config = dict(
    encoder_arch='vit',
    model='masked image model',
    dataset='cartoon faces',
    train_examples=203450,
    image_size=48,
    crop_scale_min=1,
    horizontal_flip=False,
    color_jitter=0.2,
    method='mae',
    mask_ratio=0.6,
    loss='mse',
    encoder_norm='layernorm',
    encoder_norm_position='sandwich',
    encoder_activation='gelu',
    encoder_mlp_ratio=6,
    encoder_head_dim=32,
    encoder_fused_qkv=True,
    encoder_bias='all',
    encoder_qk_norm=False,
    encoder_parallel_block=False,
    encoder_inner_norm=False,
    encoder_drop_path=0.1,
    encoder_patch_size=[4, 4],
    encoder_layers=6,
    encoder_width=128,
    encoder_positions='rope',
    decoder_width=192,
    norm_pix_loss=True,
    decoder_layers=6,
    init='small_normal',
    optimizer='soap',
    beta2=0.99,
    lr=0.0018,
    beta1=0.95,
    shampoo_beta=0.99,
    eps=1e-08,
    precondition_frequency=25,
    max_precond_dim=1024,
    one_sided=False,
    adamw_lr_other_params=0.0027,
    grad_clip=3.0,
    ema_decay=0.99,
    steps=20100,
    batch_size=256,
    epochs=25.3,
    lr_schedule='constant',
    warmup_steps=600,
    weight_decay=0.06,
    adamw_weight_decay_other_params=0.05,
)
Rows from block 3 of the decoder of a small masked image model, named by matrix and row number. Rows with one number belong to one neuron. Each number is 500 + 25 x the weight over its row's rms, rounded and kept within 0 to 999. All counts start at 0. Numbers have three digits each. After the name is the row's rms in percent of the matrix's.
After each neuron's rows are labels from the 100 images, of 14848, where the neuron reaches its highest value: "place" is the part of the image that holds the peak; "top examples" is what is common among them. Only what is clearly more common there than usual is listed. The data: cartoon faces. In brackets: how many of the 100.
# fc1: MLP up (decoder.3.mlp.fc1.weight, 1152x192), inputs 64-127
# fc2: MLP down (decoder.3.mlp.fc2.weight, 192x1152, transposed), outputs 64-127

fc1.453 093:528512440492496492524528515536489474494491449537492481485495531501473530474535450542490495524494531508500501504535515481500461478515526495509486486507497489474511498514471466501472500555458492
fc2.453 095:510489517469513472495500473462519523485498509483482502506497509472493489511465536522477511476546506495520482485464499496474539472458513512507472505476480521531488493500500531537468517444532509
place: middle left (70)
top examples: looking right (71); beard (51); purple face (37)

fc1.253 100:521498501478508500478473450511523496514480525499454500508516532478468492511516495479463463498511488516477506489498495500476486491474491520514475490515452536505466458483483450488469471497475523
fc2.253 088:467474505525448475520492560523476501521502503505543478497494453569502510534497551501526536497503482495501514544494492461512519497528522489486503474509550525533514477484501519477534546503526525
place: bottom centre (51); centre (30)
top examples: laughing (45)

fc1.709 082:502482460515500499530505474514493558519510538537495490516459520489527520526520510486483567453457491499514492487473487455499472469498499507469492468545511483517537493492504464505512511486526493
fc2.709 083:493517517503515513514462480496500452503487482471519483489494497519469477451517524526481441538507498495503554505527494521531538532499505459547512554509494499512478505505483508526535515504512470
place: bottom right (44)
top examples: blue hair (51); long hair (42)

fc1.544 100:506463487527505504489512463529510457510540517487508488524445478508496492506510485539515495544527492545546510484510474513491481481521493476499488500448503514503503521507547497549517536549493468
fc2.544 096:515508526466488483499460529531554509529486477471495552479477527521507532445485468466454468503530500454505503502509549443494543510504501511471493470495477537509485524497506475563526485485520457
place: bottom centre (55); centre (36)
top examples: sleepy (44); smiling (38)

fc1.84 097:508535497525496501519487503504509514500490501533477519490508530530508515514467504484501507476508502499542469490485431510483474535461505496496497519507519518521468527469491467492522514536482527
fc2.84 093:463503496442497476480561472537477467465491478478498541500491503497490484494530499538498519490482492514501534468482541472501506449522555466512477509499505500463494461504527516516452503490519511
place: bottom right (48)
top examples: long hair (46); pink hair (33)

fc1.8 095:513474509535496502425484510505525481514515523450496474504519505479500509490525508498489507480503518474502527481497500508519483500508513495495454485532466490510458487488467531539567542455505492
fc2.8 100:478505481492473478524517474520471476483515477523505478485453488486489508530508448473523477510504496508489495551544505465476493435502496493571515492510536510526510485485533528482480466520497494
place: top right (63)
top examples: top hat (35); crown (31)

fc1.669 116:466498492544530496513502511560478446502492510504485478531518467507458502532437524516485492453486494493565499502492542496521485508519536512496512526517507504512523506452485513513489499537497493
fc2.669 110:439461503481506484482510519504505479500507511522489482468507499518551492482477484480508490532492513466469497498498480446506527520534480508482505469481501521488479509462515512503538493476494524
place: middle left (50); middle right (28)
top examples: spiky hair (73)

fc1.551 093:495502525521527494493491494493501491487481505505521445463531538514511501478488472516447479534525485492475481473467458516540458529454503531473495451519496501541547498511488467507473526480441475
fc2.551 101:483483442465501480487535484545524485486494495498483533527464479515530477493519494464513489465503462520546493541523530511502551479483480497563485519469534493502436508460467496504500494553510516
place: bottom left (38)
top examples: earrings (46)

fc1.248 074:505494529510536499452479536478501495523547525519510523537506489491466492516493531456488487518526502492549477487506483500478502516494506536476492491499491501494466489511517495484524459495503508
fc2.248 089:486457477482500481516518510515505485495487509434477520479508499539514473487519445537548486473552514486481506555509517469450511466504517480552474531478516481489515505502513521518505517506496505
place: bottom right (39); bottom centre (29)
top examples: orange hair (37)

fc1.143 088:516481501474498509488514451496515512498548500525515522474536489482472458479483485509547471482513494478550533423495502546475495521540439484489507508474516501541512582474508512514503529531503526
fc2.143 083:496474490486484473533507543489517484519466489488473486502465496523550518487529492525452521516494514523510479519508458447504498458510551524519485482490489493487456433513524463484481478479491507
place: top right (29)
top examples: curly hair (63); cap (30)

fc1.262 102:520508435519516527488474503475509472470520536489501483538484523496482498518468461478512461481514536499553476470454494489505477482479507485479458533502479494503497499501489479408491517465461481
fc2.262 092:527503504501506495481466510496498458512463503503492494495516537476504492496532515505503524525506482474511504550493448487500495445497486509520503501449495486537573508534513471508524489491494542
place: middle left (38); bottom left (35)
top examples: beard (67); pointed ears (44); yellow hair (31)

fc1.515 114:457478486492491547490499512498508478467468514475515443479469528502472505503489483524482474486495535444545480491471505514525495497508479524478481478530521479543524494485496498469467515477479435
fc2.515 117:528460466555485480475473540452494493519506503518522463498440498494517547500503527476511536500487466498531496533531500512527462486545504498519480527509525504530465456539469487498482471504524484
place: bottom centre (83)
top examples: sad (67); beard (59); angry (33)

fc1.149 104:475541484531478490458522505495497490513500526491503472503485487524459516523455485516480498508473511476508471498501464514534527519494439451528554457528522493475495519478514524489490461446542463
fc2.149 101:476483473461512492488485466521500518516538467487443480496544524503495448472477537515459492492517466494516504471551505483464475503502546519533497501494491509526486434490529461452470526552478518
place: top centre (73)
top examples: crown (44); short hair (33)

fc1.240 092:543483490504534479489453515461521524478532496509529545521502528510519479502463476480482528506488469506523472456509492503521485502498457473513504509493522502510494538498496507458517490498477512
fc2.240 102:436522523497479499497556488529498491518449528480483524523478468480513505508566512501545482487491509544517517502480490483479518485509509512497492480496529490490514486487506507551520517522514499
place: bottom left (62)
top examples: long hair (91)

fc1.764 114:475502521498483501487467483492475450455545506501545494513463487509506474549510491484503489507462522516457542516478520480539474524497496485481473509505546476491489505470518483477476471422509528
fc2.764 111:510497486501491505497506464533458509458498499524475520497521474513511540514456505513480508479509529522462498527511537484500484518466531521518479499498545489492543512491475507547519512475491494
place: bottom centre (92)
top examples: beard (40)

fc1.616 141:514509518534492446508520463497501484465505490508490471471507506472491503512482502522500506485470493497483484502533485508421540512463480471446501517502504453503536522466490522511491467443496523
fc2.616 168:450496513487490546507472498473519508504511522527493504512501502511472472484501478493455509528526505477501496493515455536589465455486501497565492506494498524480481480521469485484483517530503467
place: centre (83)
top examples: sunglasses (98)

fc1.763 101:482507465515519491534462499485524529504504481468491541512508490496542496522456551553486479485521527545534479489530504513503508479524532540513485532497479501492481521456473477511481490477511522
fc2.763 094:504505490479576490482540510550531485508467522460484509471498467499478504483446474505485536514492489535528480479465481487471477483501539511504497466531483490458508475518502505442554509492484458
place: top centre (70)
top examples: spiky hair (66)

fc1.130 106:488486467498522502470466489475496509475490483489495501489467456492500503496470486453532537500485501494509502516498472508484453498520478545498504511514476535490492472550537474502506487451507511
fc2.130 111:484509465545444440502495528472521483508497440439528522510521513485506485500495523485475510527468480497545492504516476469456533491530425521514485514476528519542498525506472481506500463465506460
place: top right (43); middle right (36)
top examples: cap (73); laughing (32)

fc1.560 097:483528491484487462441506483485454506453502462510535476515492525528500560499503504527510500506490487511495483471482480521538532487464479481512544482507500502501500459492516447515469495510475495
fc2.560 090:536537467527534486538471535545481456495484473516455477504460530477483479471511529520532512510519471485480506512501510487484467470505520477514480509476519480505512502499509510442550532480471467
place: middle right (36); middle left (34)
top examples: long hair (63)

fc1.62 091:532476528508529471548515494521484497443531477454530514496524504531498508512487476474513495495467498496478521524475560527544419533470489500527535470504471496495470543495527455459490504522476512
fc2.62 100:458522501476488516464494481477512504503496494516513490528482488463507512501495508548517524489502501516510526449549479468444554456481513496456467501485525500499544448525479557539478493481532522
place: top right (35)
top examples: glasses (42); top hat (31)

fc1.346 089:491504474470518503515480492517526492494520499489493502524491498468519467457506523492453500490493493480492525509478502466504466485492533455453499523481534495543490482499490519446536519482481518
fc2.346 096:490483556550452504487532496467458518493510538507492484464539485547485524549520474486563484528511529491530476493527516521520520534500478509549498453537467498480507537493491484479471491471511502
place: bottom centre (58)
top examples: looking left (73); beard (62)

fc1.261 092:520448479521499510482521480512523475501457446497470497490456477522541495473491515478501472524496486536497497554517469506482480520521520497503465526474515467520525524521510522508477505527483465
fc2.261 097:495546559523506477533491507509455565507509568460499518490516536464477495503511472501513517473533495484496518482488530524473507508501473529487534502500520512543513533533519479509504487505479551
place: middle left (43)
top examples: cap (56); top hat (28)

fc1.416 089:503531466498504518486527475487466469477480444470567477512436497519502518474512495460544496516560515470468469536516499481514498496478481477516500468501526505482502506502506510483531494448513522
fc2.416 087:479487521506486511484477498499531516522516494522461495490508467487482515494475483522453495478448516516533515443506503499488497507530485504504529542479504486500490485508484486517504481530470491
place: top right (57); top centre (27)
top examples: curly hair (84)

fc1.170 092:476483508485499506488490451513539518509504517470489526470480516471475499477468473488502505490543565517547505454424487538518464537471466501483427488520475506479506502517523483492471449482507524
fc2.170 088:520499423545489458487485556490483480515487509530511469482499517536551504508513520520490511531485478507463504533528514449492530469524488498496532490463517498551496476495497503490495526506511457
place: bottom centre (48); centre (46)
top examples: beard (57); neutral (53)

fc1.364 104:488473530486497509508519486533482522481473471501491538485535501505483476497482507485456495463512500521539474525453484503500515533494530479474561475511511475486492484512450451486476483525547505
fc2.364 119:511539522517520476527463490498498523523505504522464526474537495525476464541514522481492465498509499508500499464531505491542532536534480534516487543485514516508496522476510497523497449457499505
place: middle right (79)
top examples: curly hair (100)

fc1.711 137:492481541486495459533546521530494450458525504478471453459435477499465507500491472509471551490489468497469522536455503518504509487535451533533498520506481504516481496501490525455485498537450510
fc2.711 187:518487541509507519508511530493514469496489491480476531507457461565504507494517489474500490511473493539494516495493534493504576518552459482471508510535489506531492490512507501482457453554461523
place: bottom right (37); middle right (37)
top examples: earrings (100)

fc1.474 107:513477505498497498479519501490458517483506469474506485501532484467500515420491529504502496521503480489498494460479528473474548467528536506499487481509505482485509453447494517526501498503485524
fc2.474 104:542479492499479523507500495490512516534478521505519505506495512466504492555514437462481505506539496519469476551548530499467489503481442547504482522514476530544485526492530500488533502491496492
place: top right (78)
top examples: spiky hair (68); crown (62)

fc1.666 102:511503513456492508488526513445476505498480487530476527510480503540464490490526526513491465552484470475513494506471508478521465512499482505529502494547479477456498477497502457475529473528497516
fc2.666 096:478496520509464487463489476505536508488517497492492481465504482482552519495522471503482483485527477503445469529520508515553500488501520522531489510495511496520490536498514521489507523460481478
place: top left (40); top centre (30)
top examples: a mohawk (26)

fc1.383 095:515556515487525478491551503481464519442535493498527511477555514519526526521477480557529502503480542549511506476540479491447510508501527469517497483523529454493458493494504496506480541518516505
fc2.383 090:469519517466465541495461489518520504537478480492504489540446511481504488532523479437482468501516487501497537501457502495538488489481476493503512479521478541521512495492521526518530503493513491
place: middle left (69)
top examples: pointed ears (71)

fc1.197 091:497472509491488480432493521527467481470478489529522486530479490453507502520446456504480515480507503461488461490488474499495534504521462494451464477506511510527501530498528454492476481504481550
fc2.197 090:517533494520542541557501495472504534503520516470495523489509511519527531452543501490518472507501478495520555511527520470521480459501526473520524516480500489457479493522466510517503499474494499
place: top centre (43); middle right (30)
top examples: grey hair (44); curly hair (44)

fc1.741 103:528491495427513536459539476505513469516512532486465506515534466525481480506509510510506509515453499498514496478536502476484486473460529523534499536516524520455497514532462529507498485484504539
fc2.741 106:488486490518517506494504489463495523485517533526507475488502575514502447562503505503500497486471471503477471529503464496527503509466480541472538479508528504516512515478491503485495476505543490
place: bottom centre (68)
top examples: curly hair (34)

fc1.182 092:478500472489506504495492509480516507486472490496491468514495523506507487506482455522472451471475483490534435508539478489510507492523483511473486498482492484530479471480504463515490480494489471
fc2.182 092:514491517525480481500507492532482491508537500522501515502496510493470505497497488454518547491528520498476544507517532523479496471490536492495493546515504515464510491508504485495483536475520547
place: centre (59)
top examples: beard (54)

fc1.333 109:439448480524528542525492488485528507442459513492482503474473507518523493536498462478532515526512478481511485514522451517513465483497518518539475518503470517488513501496494469474494483524513486
fc2.333 117:484531485501502460493510504491500510532497504498532503487501503473519507523532507530527509516502478491435515497508544455503487481489462512509508484466538468512493499498516506484463546536501507
place: top right (52); middle right (45)
top examples: cap (89)

fc1.758 106:526512485514538482497495525490531539487524502476442512516558585490501513490546503495480466533500522473488509468473506530498553499493536493530502495545463480448476548458504554509483475497520534
fc2.758 102:481494537494500529489516496536529435508532483526525493510487422511480449519460520500498510521466488521496537477499490467477474487533532447492561497489522480489531482553517449524511473510483504
place: top left (37); top centre (31)
top examples: curly hair (46); top hat (42); crown (34)

fc1.705 110:480518495536475524513472520563491495518472506481499478482490503515450508521474495483522503477513548506494515515504515470503496547479528520450539539494495501492473466472529495478513494489490494
fc2.705 121:543523527563519492483506500505535461441460494488533525489453436469514504462523459491541508472500462478538507491531524487527485498497493497512519472542529486477532519503518522465534513503504512
place: top right (62)
top examples: spiky hair (100)

fc1.252 087:475550508475529508514514496529499502518519515503507525487527522501511481475488496504493542483429536569468501480540534505509481508472470523553485475518500508489489485497513500534540481554500501
fc2.252 089:476512529524448520501485479462551514496508537461458502459510496467524496513523560470490473475522469485486454510453465487462514527517517488468499510506486506518497535508510487494479520502479500
place: top centre (38); top right (27)
top examples: top hat (27); crown (25)

fc1.70 102:501467554479495504509509527484499520491520481496501450443454509498521483513476491518509491498471479471508474480478517537508515555505489444479502561517509490510480496533470552533470517523513457
fc2.70 109:533460456494470473499459473501476511519532501505513531504497477486515494490451520503481499464512502525484494482517534471501497501509446530486501494486539501475496475502497472531547522519527514
place: centre (54); bottom centre (45)
top examples: sad (61); angry (38)

fc1.221 102:504483475506554490494522489482503506508525471490485536518543463450487479478518553515468493502523493533515487469503513532486504504537497509459492524501507457438469492510490522510490471475509533
fc2.221 101:513519527525511522539536514499515507479521546502548510491533478520497498481498483495456503561497496488517508522508511486515539473519527550518470482562525512496486482475496521438459482507524455
place: middle left (77)
top examples: spiky hair (70); pointed ears (43)

fc1.323 094:480510487505448481518501470473499519521535448498456554477457476479531517490499505513532496482518520535481496519479485467510494542510475509498491507507497498520522547499533516514444524519525528
fc2.323 092:488502498508493517501468533491475482502492515497539496526530518456475481525515461462474518515492515474546519479532498524487492499490471536481486493540544505523521506497458526514504454460503481
place: top right (31)
top examples: cap (66); top hat (32)

fc1.85 110:457478495494536512510503512526493583462546531538525495514467500513520504476502534489509504499458479453509470529472520482508522518469492491512460512538493481492471501474550535520490477521520545
fc2.85 093:530518536458526497504514497528511475502474456470552489549515488499483497492509477451492529531518522508518497473538474539507512450498474491492524508465523522508489461506502493495505539468468532
place: bottom left (41)
top examples: long hair (37)

fc1.250 090:456474517528489501462489483505451510474550495491456463469502482505471493535462475510476513492512521529474490524477479520505496487491460523484495469445477562536479527503485495535504487499479459
fc2.250 091:528513449509526468505489524471523522501493496501533484499460478488465521479513499492492506553475502564501536523495477499530535488484480508513507523524449487496505458492524498459496472497490511
place: middle left (58); middle right (29)
top examples: cap (33); bald (26)

fc1.734 108:478519479514490514503503505486518513531484510505545501485526514485470489478458522507521527505494529509499495517470485490491472509497548543502570518497522469460500469485503460499485475469472483
fc2.734 129:552514532498518475473479523494494558494509478497506510492480483504511492518509498463556477446494484477521486464489535505509490498498504458482482495485517494476521484524505493466562542515502517
place: top left (61); top right (27)
top examples: spiky hair (100)

fc1.96 102:499495503492480478497475501516480521526489492490479479533518480456519498463510492511482525520516488523514485463536492505545506520470545484490493449523467497492527518500505499512462453555482529
fc2.96 089:462542513534517515496505490490534467495508494501510509506488481504476488570521499491543432498489490459493516508531521465505500497490454485519536525521526490490469475520487484505504501479519430
place: middle left (60)
top examples: curly hair (71)

fc1.574 111:461467488544556544516476487499525499486492514491525491477458484490521478485498495499510537554475491517457490513483474506453473532477491472529534518513467472463523485511504453477504488454540483
fc2.574 128:513487507553512506516483489479477501506478469493535529492514461471500464491466498514464510533508476474493459465477485475468513548467468498462530493493511477513506530526509484499503469495453462
place: top right (51)
top examples: top hat (52); cap (48)

fc1.746 098:470498494516463476476456524485507517487488483505500459512458452462492467505503474520462479510538499482490490484511441492505481474495514467460461536520512463469477485520510486492518507467465452
fc2.746 088:542468498486504488495499467543507489477486499482468480538485513550498511437499506492538518536474494503496515490517520506523498466515498492483481502542542501507508536498468562524485483487502526
place: bottom right (30)
top examples: white hair (50); sunglasses (33); long hair (33); hair: a mohawk (25)

fc1.686 099:452488468474471538486486514455498517466505479503459505519471507460489497503481473486524511502531516444506471479489472485454493452525447542500456542524494523525510480514500478484490506532487499
fc2.686 094:492476505517490500492517504521471480538476525473524453512496479549532538509519501526459467486486481503515476528518503506526519522453564454513526451472477480493503522495479507497474470446513483
place: middle left (39)
top examples: spiky hair (56); moustache (43)

fc1.360 093:506502521512477503522482419527504543471483468527537518500512474499496486525487505559492484499486494523472498450465513477489500455495464510494474484487529456495503501466533513502429512460495479
fc2.360 091:512449451511536493488539548450520441509513518506443462485488483492486500483489507450500486471504493488507477496520475508488469490509499499500522511508472520503464481534490497480527506539488503
place: middle right (66)
top examples: curly hair (91); cap (27)

fc1.327 086:501524509491528495477522478532506435495506463510472495516541497499522490522504475531494489503532490512503510525526518519526521477513488449481499485518529473484555492488512502478511556532467472
fc2.327 081:473462511519526538515525513459471511524502530482460509510460507489530553502466521514494504501484563494535529547494479498488512487446487568455493515520522530485471506539491511559462500479500513
place: bottom centre (88)
top examples: laughing (100)

fc1.737 108:513446526505488528464525499458432449497474487522492502477530496492534475440474537501485500467491476539548499467465517507492518478484504523473504509483462494499524499478449497481490445460500504
fc2.737 104:509521502495508497462443540477531535530516488489499491476482549490479540521501464456517460503550479486509494492468515497521456511476504481495499486503491520518483485464521545501490512487486547
place: centre (82)
top examples: sleepy (86); looking right (73)

fc1.459 095:503519482506512534473515494489502441477476527501466486479473503527504517507503466508504488495490505525459493496505537498489535484523477523501540475463444529466471455499516454547430479517511512
fc2.459 099:510493467515471502497563527477514495507525501497560468465515533496484463484530521436523507514520529487484530507474503548532515504508485509496482487525479485492501460540499520469510509482481484
place: middle left (43); middle right (28)
top examples: earrings (90)